From a checkpoint of a small image FSQ autoencoder.
Training: muon at rate 0.039, 7200 steps, batches of 512.
Data: trained on made-up waving flags, 97500 training examples, 37.8 epochs.
Rows from block 5 of the encoder of a small image FSQ autoencoder, named by matrix and row number. Rows with one number within an expert belong to one neuron, the router's apart. Each number is 128 + 32 x the weight over its row's rms, rounded and kept within 0 to 255. All counts start at 0. Numbers have three digits each.
Before each expert's rows are labels from the 100 images, of 14848, where the router gives the expert most weight on average: "patch colour" is the nearest of a few named colours to the mean colour under the peak. Only what is clearly more common there than usual is listed. The data: made-up waving flags.
# router: slot weights (encoder.blocks.5.mlp.router.weight, 32x160, trained with AdamW), inputs 0-159
# up: expert up (encoder.blocks.5.mlp.up, 16x320x160), inputs 0-159
# down: expert down (encoder.blocks.5.mlp.down, 16x160x320, transposed), outputs 0-159

# expert 6
patch colour: black
router.12:104129116130137147196175092184146157171111160151122149173048164163097139090182157144156114094126109073085135098151096140155137184171149118106122140162135154047149089139150125205169176141134100115112184170195120144125169129179152148118134130109122124130090076100111067152131182182101180115119145164098172168085171126101096093105152147133102112084109142189150094091126134150152169161190130146092119143105164136134089108158138140120163139095129138123144114203111130116096146117093190
router.13:148124171136132126168147165155074122143103103120128067144180169110141139151127120124093133148148076082110080106170155142134138121110156114186107152111125153153166105089117072162126133126135086158153080189124125171132183177115102083130135190142192058125115137098065139086099146121118187129106148084112147140185109109174163126175095083091048104094094100107103109154117173168183088158150059153126112140071174126062179116120134085111137123118117121114139173119107103101160089170174126
up.4:106109104176110200137097218198055126152116144091119111120117151168093153132141138162116193173117104128089101147076153104131099181161135098120147172086111148096154106144156122090102104097148107080226155094128190101127149122070153172106138140157136123116143105158151152084070149158115112174163133147106149085147092170109129108137104114140106167177141148082139153141125153130159121210101160131190087113128180127137126116127155090128145094129203152180091092134106171096138102129110104
down.4:117158174107161098102137172164159109124074104117149136139145142129112103095132126132097149054091080112146095143164176142132122153174149168176175154116117112181154091108114161164225201099124074143148157098114095115101074067167154107139122099116150116143141170141143132114155152146141152136059130123067120158112168137159150124148194103102142098123077133168090096135082116175123106089060136112107097180191153067117126107146117101096074080121139125069142106094128116199168129143159119
up.5:130139166158090172125102169126054069101192162129120080107135147132085143143092119158126070054097165143096079152068131094094134183072101128207120167075144118101103158082086084189199139168115092134129125151121170127096162110140147139126121101121124132146087115163148144128162125167175135139156155173114093118119117119105170121144149137103112128105114168149140142122100169113134117162166141165120135114148182173154082223128138156123163118114094166098071171191111144109136077178145132
down.5:129149155145157163063168206089070135064141110140120175133120174093138106191163121127147185162157141113100147128179124110148106146100142152127117113143048111077139109089127179180069120069147105080125120083113141143119148179133141162164123110135180106123066185158105143114132094153111130129096173115129160126169128169186112126146113084073064158172102167146157131077107147180143113118106155143132115142139060115083124171159134102135102115119149140068185072091189124145138104128147132
up.6:137160102140108113131122080226131113160137116112131127112105137119095140120125148162111132142181130142098114151150059144157157172192154131147145146058131156113158091092163125183183143103149077145108141106140204169102118154138178129161157073158110117110122143143044113151184163121134146141176171154101120136181110137181127185118119053096061136103149147074132157143101142130154150163105099168133154146175162068076136192149107107137143153158169129116089141082117151170164123095113187
down.6:101126159113141151049140130116091151150149119147119111188090156117072145107059085131156175126143076095126106114131168119134217119194125122156210131145139103069156081132088142198169124129104145107146078165093126129158126059103137129156128128126087117143108126150092152097130107162160143132091146139102124133157135166115124098195130128190121136156172122084101159169099149129135076147166079140146098116176181063149142167155116113156209126100176176127119100109150129148156073173096147
up.7:140150084173072138135094084170092113171121116079101089165054090168121135113118116106124113108127081142122104121151087159141159135144161068082137169092089166116163142154067137136146132163102128075088129148134129159076143146101093071160105074151101102098123164081120087202183158158138154134154194149158051159115132112088096137080182111114090120131188130099173179209148134107101135143086126134120133118114159131105063126135104116174156141155163120123104103120083076147151108168115149
down.7:138119078105136163080088126117085131170119129141096101142132106113114131131093110103148143091172072112136113153103131124112123115091126125093166099073142122181110145079088142152111139156168149110123116139075061093221059120093140160129140116122156143091114144112164158125201148134172071139160111176174177173154157164116069139139112153135099149174061174115148114220114112118126128077094160128096098191102155090174136156107089090141187113138115173139135120088128187114057143143097115
up.8:112108182194094167138169165131093098125120089135157113174089144111116119059120156101136105111142127086138152142121144151150122155125116083105157172038175133123200063080126110206120127120127119101183148113164137162063131138121124178135151152094164093119129070159159101148101107122183069146084160142168102108119156125093173150055063133059163108122181187089183149158110125138106090121174141135099106111092154093144105163134127110135141156103138112135124105080104146096145087154130164
down.8:112165170157080146119153150206151145109078111105155167128134148107153188142095084106124115153124118138173132150112152145147147110183137164154064165091134119064119183121084083174185136087065128170112098122176136104119146115100099109139118114120178147114145073145144107097148115171118172136150174172080157152129176121144177092167084100110123085114075161166131111142141146134107095094124136123145175128209131111138192126216102165119119117124182129077113068090104149186096090152129120
up.9:170080137075068143141114056160107169165165028114093122114133119108154160111139124126138187123097107116134086142120089147164153068165157162173184132107184124127140072089089168106146131150167144093171141136121150118078114149123209096132140076101101111159110146124101133162149143106134170177140185119106151092120057112157158123091090083135154096097111157096133124137121152184087134113116071168113128102120058150138160128124110155157163083142130132149104079101178078102154126099099180
down.9:069148128162108132115124161129133096089130138097184163155068147163125101142069094186133087119191095160161108089176134123173162190187151077097147135121120115105101122128056070163146147130078047062114138114133133126049156142189136132120107076086118105142129125095136097148088153104164141145119129141077115111104160211141162163127151118154135155094124160113154149121190108128103166155115110096147127152115147107104166177148128139144130065122148120149142086085085119129184063122091166
up.10:139112153155131099130104106184180122088213159110145090118109164133078101154140133165130194124167152151146134146119108081117086148125169101170114054058177085092111126052124092092170154162050143178117122111100119086093137174064128120125136090107129150149124175076052079148163114187116105198145157160133154112103108108095137101092118152107096132085152127155143163143119153124161129168123097176080109142096134136144163145126107111138152109090165121092159092093088115075158123096116145
down.10:143172097100081213151173104172112094153125129144139134165110136061109154101129097155104132118130134122163122119136199136116215100142144125101164174069094146122130124066136157164170096124115101055125127120088126151116126151154076158173101113060103138153070112143136106152125116104162057157088191106088151111129104137154158097115137097114142146058141160097112138191125124174094075156154139092103173087110135098157171174125102163129075112139149170137129116110115171147165098184066121
up.11:144093120106049145131122111147098088138183081139130132118138180150111118093118114113158149124116128143113059103215132117144187094139145098176104105069098138103179152091092167096164144108136073123088126126172174154139126125159102126149122134071155137162145117145123093157093190145083140161135103202145153129126131108169146113133143073064105087136130171060112104125141158083140076160113158083130159105163135124070145196097114117147175170152097181095069110162143139121116146138079197
down.11:109085204156178052075105157135147133039170114135124086156104045152136156145097111112131167152154145150154111111148102092152081145137152165099177151103105092101074084126118122144135170124101161067166092118135178151125131137135141173123151130172077145131153137136085150127175160117074103114103127135133163130158101136156163133162094126131171076173116106098161130149101159149150160078090098113178138074168070092132152141124155114139128107067158123199150151090160094088116091186135175
up.12:162130116136116100112145160094100148215141146120164107156133076112127121080139148136119091118112127131146115115147106127152125127090118091165143167101154177064083083113172137134138121160160139128138125098110175125134095077134172145194176120055088080158091103166122148165094116123091121149106078136060185121132114145096173138148133088131142052153131166127159182130069105166122091141101165084143109131164142071130096177117162078191129113178098161093106077123093093076055158088141164
down.12:138055166103102107138105043178076130131144134181190073134151145118112086090081046094129152118161041203111110149095135161160172175117125092152141099081100131116141166124115139136118099129137112138166132142154154181163156174133134168087019124164141145087063177141106116150132140056168142121150182105095098131145151155121112099102125125097095124044165146106145151170107147165107161142141132134142152163141108125065128147142098113129121114105144109126136103151122100124125153137154104

# expert 8
patch colour: white
router.16:138158102119079160113164194115101111120104119155139092138167159113108134130094100178169101129108154151132043080134148091143124097085090081151096105130168144194108161149123137110219126167108136141136131169162126140131159158124167114063102041129101106146158199199160089132176135095090129134138106087091102120134118150108196132131123111134159152104105178173128129173140124124160196117116116088131162139187161076127157071106124091136113106115105145126131179142200093123198115135107141
router.17:105093085125142101087154128109120107085148112186095177152183085113160117158077145152125126152103090108108160124142191071116085108081073091160119105166124138141081140188130196093127090156104101170218157133145118126163107156112105101085077130117113153185162123115140152097163081143112121110181123096130172130129091191053131130133124121181117101068096147136120111091139082117111096137130133102094131113161126099130122137079137172091096158126107058098054147120120113153059148147132068
up.13:101132134159081104135143134136103135123145102086072111117139155140109065119122099161166124109113194101119088186108091142148153142125126121102100118116134138130117137111163188112146148105079151160140087158112086132097098060121168170114141104149168166089143144043144203190128142147181055178117154161142144129109163137083101098088142149094145131139143107134151150120100105148124153157153206164086144093104117114160159164195167089155043201176118117112169169125152094120112175186127104
down.13:139169165115102129112047132199184171185063115175168083151089104107158112105088110109127165106172095140074132116155175086125160143143158083109146169086090157144149099089120171122155069075086096117142096088144145145155168122145186172169132145185125114122087115150136157128117107113075155158099101120112150109150152134120189090107169104192154125110121127180108164176115145093107143118087114109143112095201103090094156139137161106133123099091149098123129062097144169120133120157065172
up.14:094155092097165147112135125155098122085165081057109114144147085130191149136135094135098122153148084183114148175102153128161114135144133169147128138141181091104091182104152153176113153148131182109109070149131198160112071109155117124136113141074146088155130068103109166067148150094067114098129105157151125140145127137139139191104083134125118112144147073088151090172075140152129170164152114141109118114122120089157143129123145153042153118081103172155131114171204149158077173063114193
down.14:168119164135142113082094067086142140158083134197136125166149139121128149115100137096153164111157144149107129114112155088155143170178193112090121144131092142117186112116076153076190128117104089138156106038181132104141171095131120133178116133138134095103078082174084146138121087134145160151147088106126160129138123129109109119080127097185132188113171133194087134149112144099113156125111078157114123118220117117144138148145147136130143090106134085146177079092113151040188094159075078
up.15:171116132103140083126124108128126110109103134133157084105111111074184091124145195167090117143123138149129085120077121122123144132158133156171144129048111129132101159141100143122126160175112187061090127083170128066143120186086141119116111170132118141092134175133152121046135127178174088124185151184140144104081180123117166116071161149185109118136091131129148208121076176107123123140103209153137114127138101167122169106074155164118162103113166186150138169128131174106158142123166188
down.15:113140165152120152065084101146152145168058136166186095162111112117093150074135117094158169106147080156112180109157137102148099171166141135052139171117099156135145100097093128125181043086099066151150136061074130138118178125157144113140116130165113116107091089160142147139160113093102153123094108143079152121172132139115154070119139088163160168099137117164137148174134131115127133108127093086111128062203102082131157154191162126092151063129132116123113087066129158115151128184085112
up.16:103145055110134100176131135114151123183135057130183116123109093162129159162169161115116085153129119140130073128099108093158121099158148158149164137101145093115109141111155164095123136150220117097125156125168069134104066066169115165149103125114119162093129144154078138105097122147055058155166126122188149160189139159108127133118160185158141148143142188142124120148145142066058142139096113117088101159094129099176163148115067129170135109068153156171138149119144148134144142043128091
down.16:129118224137141126096053124166137128180041152188174125175135094159108155089081090128117166062134129134106157103128112106080132139187117091096137102099069144124147133129098169099129114099055071145128132092141125147176176084126137171147134114141124121110098121141125143164137135098139164098121120151062132071111143108106140081121133069112139165073150128148109172119109182091161119105086091168147124119182128129082186159152151161121150104143145090180168122077165131104158171161082143
up.17:146117165126124081163173128159150124145118134103163162082188127104188075122175107081122122146148182067135117071100090154119130207103149102154128095144118122089160148104128151199097138150104133118083102159126126165134171120122144145159150160188181136116105126124133147136144164169127154180115141122218132170108082139137177129115061196125146145075113077171151197159103105115113159145104126128131111107047085126121138099159140119154082182111094167094072166148134127109119130165192123
down.17:132152201137153117069080124121146139192061119153162130169126124122100133127113125112115191097122121139088146122099139104103123158153176097065154124130099139148176101079091162085183076095107069126147119062131150122142146125134172169209136125160122134119136076151106159137142138102119176130065108181061141132154115104090156066131146096158183115098157145143055186186127108080102126075096115146138076118173133099107156169131150116125119054111116126112150123058116168145117124154123150
up.18:101100119152107166115069106108123169142116132119167103152155116101123150113136145139154163105033069126148159124117118150103121108165189127120111218160109072145077141132079073165137111130134121119096135124160101145169151128169107151161044144139061098159108169163150167158168182113150112161098118080150142119092163126132159116133109118111102075100113120067143141161172111144118169155097125097122151165145120107143123137192131143081098145148141211198205121134171136117144092098177195
down.18:131148176133137128100101089155115117149063148180155109133136140149107121040105097126141121073166094108083105112116143154108138191171137065114137151090074129132208112143041166143191096111100067110104114087135130147104152112113147175101123150166132103112138097169088149176140129144152143159114128128077119113148126122108167108113145095153136207103144131146122177190096135117099115099116092141154111056174070101084142165127126156070159078092119119153139099060156154101127184163139089
up.19:069086095178138148157079174125123106132157097134100149132097156102137109130171127102134070149141148091157114094099150114121110171043136124115119128096098150175155084093105143160066106118098196123078098085139101106153108108112070119154182089133110117079149127164122164139124098152132112164108119094117092137123132114125156150165146203076134172105210150095133099118110162146172103153157130158135122104145046111134080084133171184136098134172151173025112169122076132122133127124180102
down.19:172081183123159064086151094144070121177093076162163145137149141140139108141096062120113152113146104121114165087108153106172124193097153133103171110147101152122155164149128182132131104127143068146126093153139137129168142119128207171151116157093152147102121087085095193123189134074137154146094136137095141126104108100101177124107175129140073122130083203124079166160104149110069186189102117113089147103118144080102168179159166133144140072098145099157109082071140132109141128145089150
up.20:158050180154141128132080097124101116149171145151114083136137090145106076101186104164137173111085182077160148108208094188091159112118089146124075108085132114128072068059201119085132161128135194129112100067111113112127181101144091105136130074093151128160102152139126167136142086042077133165154152154117143134087107125114107118143128181148129140159091117121151109117122107083157103139143141155177149114137118177131176130136094144159119166108115162142102113101126166188142086093096110
down.20:108136129129164128197135116207157076159157102185142144133124106103154107112031177150125105135144107118142132133131153136120136151135177161086145186140125163186195115144105198114161085150129050080080162162160146146160115156108187140102161174108103096096171112121179106171143113052161150105113071162137098152151128129082080142063164167076120158146142184130119136105149163142068110145118123077129141120127107110125132145098168159128113084114141102180086145142129143153078115149146147
up.21:186150108124168086130070092077158068141124167155102124103165120123091098079153112058118162183108165108124154102123141088138141094049122133127122148152114122164122155120160113104109148154156158083119108134195077161096136099124156115140176100134080096087184127155132141160122084145140119217119179153134140087116145089123203155085162129164060137126120129064214174126173137208123158164092109077122115120107130136137126128173119144139162086130093154122064115122140123153153126100117134
down.21:122180164138139132076108105206170115206117126177152125162135103083057076133060125125133168093153115160114142106128150110146145147162140119050163145109091147138177118098103183102174105079108087096155100078142127090126202117108123117121116125129141149127125092188147149133183117127146181144086122152034155150153145151086165129077154086171165143159129161157088208154107132101097177112074121126153096083143117126134174148149168118114155091118110108146132096101079137147123114150093128

# expert 7
patch colour: white
router.14:148120131141135097112164110138099102151113124115156087106089113076140158154158160134143135139099119156138100137182137133153120116138153090131146173181102143116157093161102122231129143105166082098089122149136186199117163126114078109133171172125149045157110137186106095090127135181119152135096172157095123129114100081139135113114127054152060123172108108104137128149074143140176131188102093237115108135119173164073168100112094084145156175140127152106100095118201119142126161172131114
router.15:075151098185110116160175135159137079192155152124101179172078166170160121121199049154079098115155122090103128141174130116105071167108137157116165099102108058062119136107127130159101236137152140077098125140174144093156088132132143068109070170090173108122113135078093123114174165112135109141134183162123157134123106135144113092112133141145111119165154130108130157122103107185128115140128108199108150120099106149161155166145147081141143106118140092122112115114139092159213105117095107
up.4:145154113087095129130075104118191186181144102097094135100168194103110159125089106147175139109119154078097093077105058192175158100106110161165095152083163150114155151103064163135189103129139096178132171118165129153119109162166128097196144142115131166133107160110066086139177112138135148126103182092139180152116159146112103122143143142143109105139131157104117144116151107199104045106117147151094113145133052136174144176142063151140100098141115180146099080101112110156157119119112114
down.4:155069143141131148145173145202128143204050080120115129128105119124112069084093142157150067074116108156109125103134134144105124175127176119089129151137148096112135133135119177126135084161123088110157110087121148138082087112166154080162118163131134080050141093116141100139207109124082188172105163174132132118189095176119137126137160111128144116089126165120129158181077126102093101158116085117181116142151132039070154148133127136181102148108096146140096102107088160137133063144079131
up.5:117129140165100119180099102160068143160122120102179156152135172187113129108109072107130159172149092092118121060180146116141109101102148183135206169112131154168108091120175137141131109058104121129109133151108091062158075087130206167157130117105137131124171059087078095190111089145108074165072159181173134105118107130114101139123147135128114130118086134099096108134118133145126133146150157138129092200120156120138159131107103144097144128144088208092090103199172116127095156179144117
down.5:116089128104130116129094132137082123183117123172120128118135139111068127104074148127132114163142077129130149127123155182185142186186166127057130131116126164085214089152137128171185112179116111098117168099133169139060179151116098121147100091115091096105124080142158106135229123131145142136121155157146090160171152106093132181173160072074159141148116227092086163145145136157114134101153142051152163118129136127114141148148129147133169108078155134125111074119157102143169090151099129
up.6:142141084128173063105200114165112178135134143080122113094128150112130154121121137053129137135102162129122073158166128112120098187191119155128145107089130063123189123114116160145134180144126062110137174100108202107140115141117135113162147081140140080157095077126110075136161133142107144145153178172148146161170075197077131173110152100111065109070187159159192101135125119116083154145122135138135151129142102084137156148147104091179092130150186114062097121127102140094162102157109167
down.6:181102092161116197097123104129142142186081115113130146175090116121111104110094106127119171145113139169087088093092208113119082144136185153095154117068080118077177152085169129167177138123140097086145134093105138120134161163157119128185111126116123137091147073131114097139196148108157163124094200159096154154203060148172160150123167086110144110089076198132121121165092128131102125112083119116137119106181129128104133162166080108170126098120147182130126113115157153139157070146078152
up.7:086126149119134142139118100160173163122113130096106126118086144225111124110146073112152122107096103142147115103129074134099153128150173150145161136103114096139161123075135119194174144072080107115103147153114157140182108086144120089161174146096116095092127134017087124096124162135130117139107140166089119126096097141123089231105116096099106130134117173081161180117110153194125100144095139162141159104107185086094131105107115131164109155136142148092132005134107119093142103119117188
down.7:139104145127106103139101105143080165174236135111129046143125100160157162150068137145112132079114094130165134131141162130115108135142140113123130120095117115103105147041064108187183126135075153102075110062171145137080139112165103122135074119100163118101133110101195149091139161134152098148090130092140126112128138161146115101152160152182166110148095114129129131132093142088130094074102159134100134077129098093164108210110150147106132043072126102134139071078123140146165101140101190
up.8:084139170137083113115124050176110118170144115098168092144135125120150056146138152107182050161104106111168151142147157166130163085128116109141140169053108111059134161118154160146151140150162146146129170136084113255126159134201110134152143126100106136153108099120102139121116135084184140090129183104147145123119096154094118152127112139106173093116112192152123213109114130064093087143131116077114138087133145105153117185138153142147125122114124134129093073118152138134145087163150103
down.8:128111148135101148109153173206121130185136181124181127177086155116067077080132124148132161137117125129127060085166211132165111091156132136090154155108093120077144110092147153112190094107067095088127119119156128143111125085139075144115083160070079086144086138110110079081184129132160127138141161187117153186143148142147137140128148108161104129064133198152150107108156138133138139135065098097150101143178164087155175157125133165112151152128126153090120065135125158192175097110136134
up.9:115071127129090119170152083208064130157125075106108158111101170138127121158127096128087157103126115109112118066147135141130173162164180120141133130089104159106158103119139107149159167136132100105151176085154227160068072086175169154182133064144158082122133116124075153135191179116143131156142108149130128168148132124142179181084113089109108100098115173145188125137094124158130122155138112103090139080131124096108111223155105089159107108160164145172098149170090120117180134148140147
down.9:093092150137140189091098147164115118104010129122118144159129124087049102129076110089078126124133096169117136121167191189126137147175125135120139075093134121135166122090096126138144114110128139064059143107074104155161149117090173078206155125154106149092136108126105151135140146160094140096154117133137121146146119112110164125173183146147153120107140150053177156142133202125123097073144157119138124158187124067089121158129137112138174124058182147107135117106168158115161178109132098
up.10:117149145138135072074183146197145134118138120122165142068123117129045101180115210155171119139071117118184119058134104121163163133092133102156092183090139123107067103068154136052140082151106124068117149137102136107113116106080086109151115084135142159156116119152160111132100124156105139137166152149125154126104119109132174183152143082144092106103070168126162103129117122154081119139160098094162144099137105149105112159093167084167119146133224122081067124101124089106170118115162139
down.10:166133143057153113135111142117120117215067120194080149173119174169112219122158152132103136118172136098158125167132147112103081183128169188146136100163207121076150178152150046153130145106104112108138127099108134116130175139130097136120075181135101178123093112129126119124154135100212125089103184192121139107147122157127125094124141086097144106105139134124133137142106120146106153121067145146123138121153124181101138088155123194140115081138124159069153110165164174143161108070115089
up.11:157139087117060134219164089145092111112113100138148120141103115135100090157110116089041070108174111136152062067133132087114137195170115158107185104089143153105151115086104144087148122145148129116099099123136117149132060100123174066113082125115132159083136143076093118214138197130101098152108120157080131166112130089130131160097170103110086114120107156098139151139100192118104147109095140102111108159149192153100102110073062109128144120096132104151132072117071126112128125101089142
down.11:135144139152170077159162142139121137106126205131159119107173100175131135154096148106199142138108175169105189128131147110207179189129157123111104145148130155132129178167159153107113089102098132188099111074149160122099153192159108166139169117084126093118136124147174151150184162145096098089054143122100158104119108082162172137123159102193132064153176108132048136137101129099125144113105070137130109109176089093163131113141178102128124138148150103155111173170165130102115053156140160
up.12:062140146098156126155121072147118105169157131119142092076115151101137113157145094154151131056055107158149080058123088146151131103117147109166068128099150148130170156071155173219172104150146144099166204136151140154100111085144162110196164104125175091110083163166108134136147133112153126221136158168128183158100095144141193119139078120119127160105148150121134142154152137166117107133156098116128116127101073135154127171149081101128078136139129152150131049161115142131152100153102176
down.12:116146116090108129041121115176163152106102109196170133122104104119103097138175080149071135145196177123174124139130127118085196183144123125123157104090083133079070119135112149131115058172128146102130089155116156138203084134098117103090154142071121065105130159122120146106131099129148114138124144140094115134120122131108111099129148079121104145118137178123081211123103133153074062182147083137116171121155183086120156114140099134129197145117130163121112102129104188124074119123132038

# expert 4
patch colour: black
router.8:104098096097125141168072159179126157097149130071122119135142120157126119154161157131119155126109148089090133131162102179126100121146135134120106144108195113133167100148120065184183143119118115131112066085115056130085130122193107118117127123152162085136039093109121129102170156150143123163087144108101086133122153074140135150104155084129077134051139178117104092123067139099179198210106065139106094092079177137116119092127163153110102097112153144109132089179084138150084081120098155
router.9:078144143156108125165152085182162171121153076103140127132152114152145167112171176168161190133109164150114139111131103109151129140209131130144185178151103107085153071097092139130108185130169052164110060122088165141120150137178160090145079110146125107139141185129073143139104068173100166165156172124119115158128086090085117178074135099103076157088144101142096124123124070155128083128122139180122158113127173162090150174149099066114128153156129147108151104127088120175142104123107191
up.13:101083163098210123173149114141110111133111129053152081145087143121145128152089062131131110101150165158075128109162095169113152121112129131082103141111143173147125138087115122114102152173160094051071096124137158169181120138090183068205118104112077078148088111127127186142206150100126141158127100146195138159095112149130159172108086104139141099083126205157124099175097144181123122094103188157113151141125157114127154142107116132100131107117137095128116097117075130125048105147132156
down.13:142103126220123138093195123136171117119135133096143105138092205102079123104105123123120156053080126143134132079087148141151133151195152138062147144138151165091146129112114122169163158129141111105101128194128095083120101125212145124152131108128161079159083127125152101160124202074083095218185143162146110177132144149119172109083128100131126164089139148106105146131103107145128112139134160138167146170208126095155102179143142147141191110081193126079107149117151112139139129130100146
up.14:111151115180124148152127097184155138092133109122123132097130120146121057116094129066106162151124159163103096126069127166084155083098117131136166170197182176122184136091105118157117144122168135107168073149145107168106118100094136140208138096108136116129171133148124136150192131073133125129122128186082131137081150085097151134194130102057067135077119159075103118198057160157116145174126111106101135111181132086145104122155118128123107109104194123107139201132185111171106140110153144
down.14:156117172094120117144150087147202101093157117172113145067118088105166160126096148151105104127108145080155108118139144207170084168208161134130109125163121150142168117084089114112174129085102126193068150107178117172107145125135143179123124135116100151056135100158093116166099129139139158180140126122116152074194131140124146187156143095105090112118164084129063096128111151107152118136136062163162154138144071168127153078140132102146111085152128074108081113143071136139096130088190179
up.15:109113108125095081127183078186163133184122137115149100110089163165121156128137058132102124134098185119114121109147141128136197211140140151118086132086117076091119107151138089178176162183114103112141105108116137157094114122175153126129137146131118085143125105119084058165132153145133112172132162201109156137151149115050115139109144058089127073151148179127194151173121144150122113175156109159088144166137125095105099166162096146180129157131183138141105053173088117134099106156100188
down.15:074103155130127133103134081141115188147179146164108109150187104153098120114073075139206118071176128101123094100133114128122155161131141165120175129081118162041088130079080113105124109154093158070064141158183184113100088148171089141113170143094107133132152110142129140141172136062102109148149062093169103098171148199114081094129150108196142158134131110102128148173080136130116104118119109139111159118145094066170133131086169108120154092127111121132148178084173151123113138166093127
up.16:146115099097105149100182084159112091098099110138098105111117148105109166082145117124117114120130103113183143107125114089171143175164150092185117160076100137142105089143093166145169169097163136096165138094130102163094135130148112150123093071139100090128106170172136094126153109126127126139085167234072128136119092109107180091079137067082149125145170147073073180150122108136124154108139098135099170141164150097147123146080114148150180125068114105112069065046104081138064161153091146
down.16:086140167144098128122147134145123150130102183137153145205131117106060103142067091111164129163124059160150093111098125122160131184174167108095146081076121134091138119067147104190187158118136062041152138124124150159080121123163089181117102129096138100136156163164152132114151110083146135193127088207167149124163146170116140111107150064171133110118127148093118121204080120117122165139161112118142124132155193118150145164130098081102111154120159151100127111090135142102192105110107078
up.17:078121098163101089156089131139127138111124102109158129115116118155109124128112116092172155092123163123142126150124078137147130109143179147133152123099136144152187131146121104078101117141167116130103174084154083180163098121132154068169143089033132036120155144071197079117157175079140136166147145112076131141134133141186092183101122137129074134037122163170087138160111127139141127179072098101181180148157099088098127168128069143141159123077145136119104121123086123126085147177144188
down.17:110114145142117177096123119139166121187025099167111140134126139122058124153117098151124156029141108134200101087073126192119121167142147141130184195125101122103147148105136186160178126163128097108138103090114161132113139083134188129154078125180079153124130113170123174129136129158116155131131194139138116163146149131114179157158161141075120081156137107109119132157085187132204148166098119097145116135136180094078107168110108158138148110069149132113114064083167146119120117148116162
up.18:083099123164102095110103139151129133152147053044116106110145090106116135138125118111218166137157188148169126137164122102177116167169167135154131106177094122083122192100126136131152124139118093095135084115084109124111165145096092081172117141108109089123151095139171151120196177164145088122212131179153157116088099116134097165099150125105114173105144158055108109155074143162106138125078154129084117125132173125135171165090113105175089134101146182154125107135185135153161210098139150
down.18:115177153129105170226125128167154152150048147155167143119115175133145122079132107160100161112143093132162088119120117148170167174149119112113155109153169149171067146138111121122124148129110156111121156076128121107174098130149090124100120136194148063126096142182119135149116125125064167142165136085153170168153189135109138092096183105138197116053130103128120134166166171117103096164142178138085083124178174110068145113165127163126144084090199108094088081138123132084121164122107164
up.19:155107143147075109071138133185119188172149075140092131105193127126107139125136142094140075117165174140158096142178112162114179092154137093138184135128111104159149148166145187118080177115114141099181110124158109155143131137117145141200114117115125090153188106106150104147167149158121116113159154209096141145055129102116148135185170098141102133083212124112153113112124115125111123114113074133108111157120189092147093197152113129180096183131209131187098125084167105090143107111149145
down.19:112163160180127106147215131111142100109123125145141154120084099115152124101090111180147168120120092126147105079146130144090121142141183201155119218145164119121132107076138063163134139081134186147153132134166124185094115130130160134157147086074106134120110151149197168158141141102166102120151108079070161102094121121097128109127087102075107114045124124153124192157108116098112123169130156156190122166190129102130113159100153177108088099141090127187180092201088147142135142122150139
up.20:159088091158098091119164139131123161155138138113099028142092202106089175096078192126139121154091106103104063090163113147142109103208146121124137132061152184099115122130105159108175143130119158136170136126113118121190089091071142129123144159095146118121059137096101142131131146096099140158110170192158168128122143141110123128089112049115107091102087094137125139173107140208074123136134102103117139137117134097078123116137085201116154079086168154157090086087090133143141161120139133
down.20:158124137108172120175087117070072121158164169113139103134109097088073154131178130133148123144153131071124100092097101072105082150107064148096165143084145142135137112177135104130151192052136137153144107163079144131135163110192174085077136168157123134077096136158057110124102171153174159100139130071116135180180109118078129137142162135132061148163093148125172156143103084128138149072138137143190176097142117105116103131116122162089058136111072138131128177098158157117070134098130135
up.21:111183136111118144122119089117121121148144134163134125148141126138073121158087118157130137118065127117102133120145122126097120159184168080058145136115116123159047144157115126131193156117088154106152132057160148157168127134168132072163112099142139153189080162176063129101158116104066126130073070153130176130146108161072118157098163086062111124120088152099144202172103129186058131106099160108135109140133139127130101213108136121131105161137120169126127103103081122175104077200161152
down.21:145200143105125098133103153128133133095072095140103059106125119086113021143154158139123154161164101175145126093132199100159083115110139142113123116057168166070135105118133111110149147133104165100124092106126129168109159081151104124122120077137108131076126041170123162151173153118141143061129123146050117169166131094150122115146117113124125139121137126112118140192109130061171126121089086120143106157140170104122209168175087130140157092109128105086163083107122098126125052146125184